config.yaml
model: "sound classifier"
train_examples: 39062
win_length: 400
num_classes: [12, 8, 6]
norm_position: "pre"
head_dim: 64
width: 256
residual_init: "zero_last"
beta1: 0.9
adamw_lr_other_params: 0.0018
gradient_centralization: true
batch_size: 384
warmup_steps: 450
Rows from block 4, named by matrix and row number. Rows with one number belong to one attention dimension. Each number is 128 + 32 x the weight over its row's rms, rounded and kept within 0 to 255. All counts start at 0. Numbers have three digits each. After the name is the row's rms in percent of the matrix's.
# v: attention value (model.blocks.4.attn.v.weight, 256x256), inputs 128-255
# proj: attention output (model.blocks.4.attn.proj.weight, 256x256, transposed), outputs 128-255
v.144 100:106125073130199126255092158124146109177144125134156228106149083141079115114138124148164135096183185122142107152116132128144165112155165122099134121119139156078160132118126133153143160070119129128125087126179169146127149087132121155114128124116153141084037165128100056104100088198139187099152133092115074118131128078142129115183114138095075195105167143128104077126182136126136054103134
v.145 100:108137138109095097174102107139135192150177107086123133180122079145117110158138135093093129114170187106121179114124127102142119129121156099160111148104129151146069100151191145095176132071174129209135105113142158108119147184092098065093133093129120163089127109112101146157164169126107142068168156121126107133127121074167195153086140062099123167165160117087084081105126126151157115079065
v.146 097:160188128148229056137141149155146124116143134104163111114129083123135128103184133109108109103148165130155126135125112156092082099113094146130202149124150124153051134108138155141139192128184158091124101195092135115172159080098165081130196149106117140133112133078158169128143097132088112149156084129127126120147101091080109092137054129149121044141080176076154133134178152133163107124126
v.147 098:063133122139139155155108114194126146146198140119086135128146132099061082096059127124141149116166124151112111171151108133134158165144038124188119089146093145083118108108085131199121097146073069113121110114081114065136103110071121119124075102107156130146152108109026128116155149126168125084128185160143132138116112122111165140130129067121181173032149107128099068080176165169116167110145
v.148 101:131244101140151114103135076166104184108098123167113153127135140074137182161125121172110128197149125132118167136136155139180128185105085098108126150161137124125131199091131249110097123197140143083117092111142136087154068082126122106147173182093158116067146083128148144129094121128113122124125101121136092111120196182139105129121135128143110100125089082126129170160142057172153153119160
v.149 098:137079180091120196154125090133206220153097086064092156126114156089104115107107116116158088121124092132128140132092077132100128193132143126116129197108159117170117187189118110128200116148115106145126171104174143098091149140146098122131089128121115164129147097134144216132149100122123123118133161128120170108121151115168085159128127170128084088125134103116093127115073092141146141124125
v.150 099:169091150185196143129116118123110127058135080112181128204105133110130134148219149173125136142116166082162155112174077146143133114136097161137125095138057120139117127124198093131058092154097125055140108116201042169126150139158130138178126127116151103202131109179087134089170089158097109134110108130080127119143210060078141112136096154078132134202108113127120127118155152136190140125163
v.151 098:072103117081144109171153110091135125123144123116106135126143116131160074114106089152187128104128128049072109113128166134123168135139125106182142135148121136113132125185044125115082123133160147128126146084065129147111114060123114136131141125093078113104133151176101130143061092125145191125129159169116115121118152134128135132057159111074101104139132128101144145143073128134094090134108
v.152 099:124147066175144174096181141089154098225124154144068123041120151132064107114098137136139113128075138156129113158107089130125152081152115157129221129138123094156139163132111140130144126113133151170070079157101145168148139097117137128022111097179111155111178144110186136133130126186106177190130088115112150119115149135109111124129110118079076108114044176122128180228136147166163188137095
v.153 096:121105128094155158111164172127158132103132136108137094138157118090132124135163155123076111124095087092135075140102129121128098089071213102149084142113200152135117129172210093161135075084169142137144124124116129128143137139083135108154125127125118034174097108145105147084181161116151164093088154130115085103089129091112081090180143116144102150134104083089145106128152181144121106144129
v.154 097:095121129160136129169125127192143143197109106119080136118119133140087102138152127146160126130080100163141158126117107107127075118125036159092192128145164165128105178124127157142223102154131100114059102123183125140128122079138051188131125117138146127110167109185109079147114123181125167134063085125098077111131142132158169142127139138150141166156135123127101153108128139176089145184104
proj.144 104:168105226076091112059180148175075137128107153138057084136125129190139165132113144119106137202090108140131126105103077135136133125097136149140135132071095097098118170143138142155104146147140074159137080137115138142162152227163091141143134117125134080126201118204130119116109172116114112143132056139171131140134153116129133098136123162105100112109109149119127168147109169170107180113135
proj.145 100:180119150133100089056115121065174103095117146104135142107126121129110141118128124095123160160086114143183067088098179112104132079088116239126158165101142102132132095090102096137111068163127113112159110119149086124138111146129227122138132141124189144117156123116187153097097126129135185101058122123150147155103128172143143078151130146183108120130055144132163131144164120139181186133124
proj.146 093:160102118128087214123123113100095142160112181128135132088136102214127111155095117118107162137159090106091116157157171052130152098152167125125117077126081125132131102114159127142167084195165117182158112130157121128054092170164104138108130121135145081148126106159126125116126123161105052190114148127162132113127069145173109127104167139136141213129117146101175113119164064127093117127126
proj.147 094:093148155143072063128098125119180150159103124158145147163139090115189232135122132123076147142117098113124131128135143184065132125125163094125129185139213131139172113150105120117132129126155114138099117164173217160098144159205110074167119144113110160106088133156219133135126108107067117140111120060149118132135137127070178085160149126117114122127191133165134134121106098129178121108131
proj.148 098:145085149126110145182142204115116111195188144104154141118140120131175093119129138122133114094085160129160133110140095124122151063136148116123144126131062110098121143128131093126191164175043118123148147114128110093095110133080074121134127162131137138144123130157122178016143136130109088152113244149073170071091093173059127168129142141129120130139091131176112166109130160105111120111111
proj.149 094:110164126164161134110091124118146103143129177138129124155100187127190139153117199125110092103061207141180082071121133134235151092132129147090148133145087090065133161118170158179130120129129168085125104129126139204144144123101132111066169152150191073147079128137157130140171196157135139132125115222137150072154122152128164104134138130126173118128128147102129128137145129151152127122156
proj.150 106:140106100076099119148131099135158170149085148108099116138155156124047136114149128113134123109137083211109133151096163049137143170130122123133032121118127136168180132087170165125128109062112129208131159117113099142106137096087109157053084122135163132158143133101121185081163136111113125076089144116187127120127104134166019138163112135162099144131135098102122101144127043129125160145074
proj.151 093:121132152121138152113123128122076166204123122108132128147093160056150137146094121134111087135163145197103155160156090179134118101121130145083116095073135070146129120106130138170221093136212104124104132134212117102131142159151167096139126154143141156068113091119157079128158107154153144110166117120112167185130122175118125117127135130181117084129062138193096106140188099153143113158140
proj.152 098:114112124150127172117192170177077151031201125070160120112095120168161108160170098139127176134158132029102138095134128165157106141117178081089101116150160113085087127041136145099113098105165137038168103127122153109095141159102137194138154090104149066133118175161123113165119129138130087112145126133095164099121129038114181130153128096183147119099225138169156062101134083114112132103146
proj.153 096:166164074150091132142119134123140101090185132115163117171158111134105161156075123114155142122150125128126054108127179101108113072178090206111065139131140101064151108075128197140128125120121041158122079138095108120140127135162090145134124138131098208134135154141149124110128100113114144146154116157135121127164175136176121101029153211166126154085114168090137111139084134131171126124098
proj.154 095:164157102120096184101112092161144124105158106146179218097114143143146107106032153108012103075138142110146145086078112139122164169154139069166094128147025108154041061119175145134098107094157119139137189118106145099087170147095120144134146104124158091146096158130123159160139211112114077113118124181147141122155086114114113076231156112064083108154164146145119119109115171101117129079186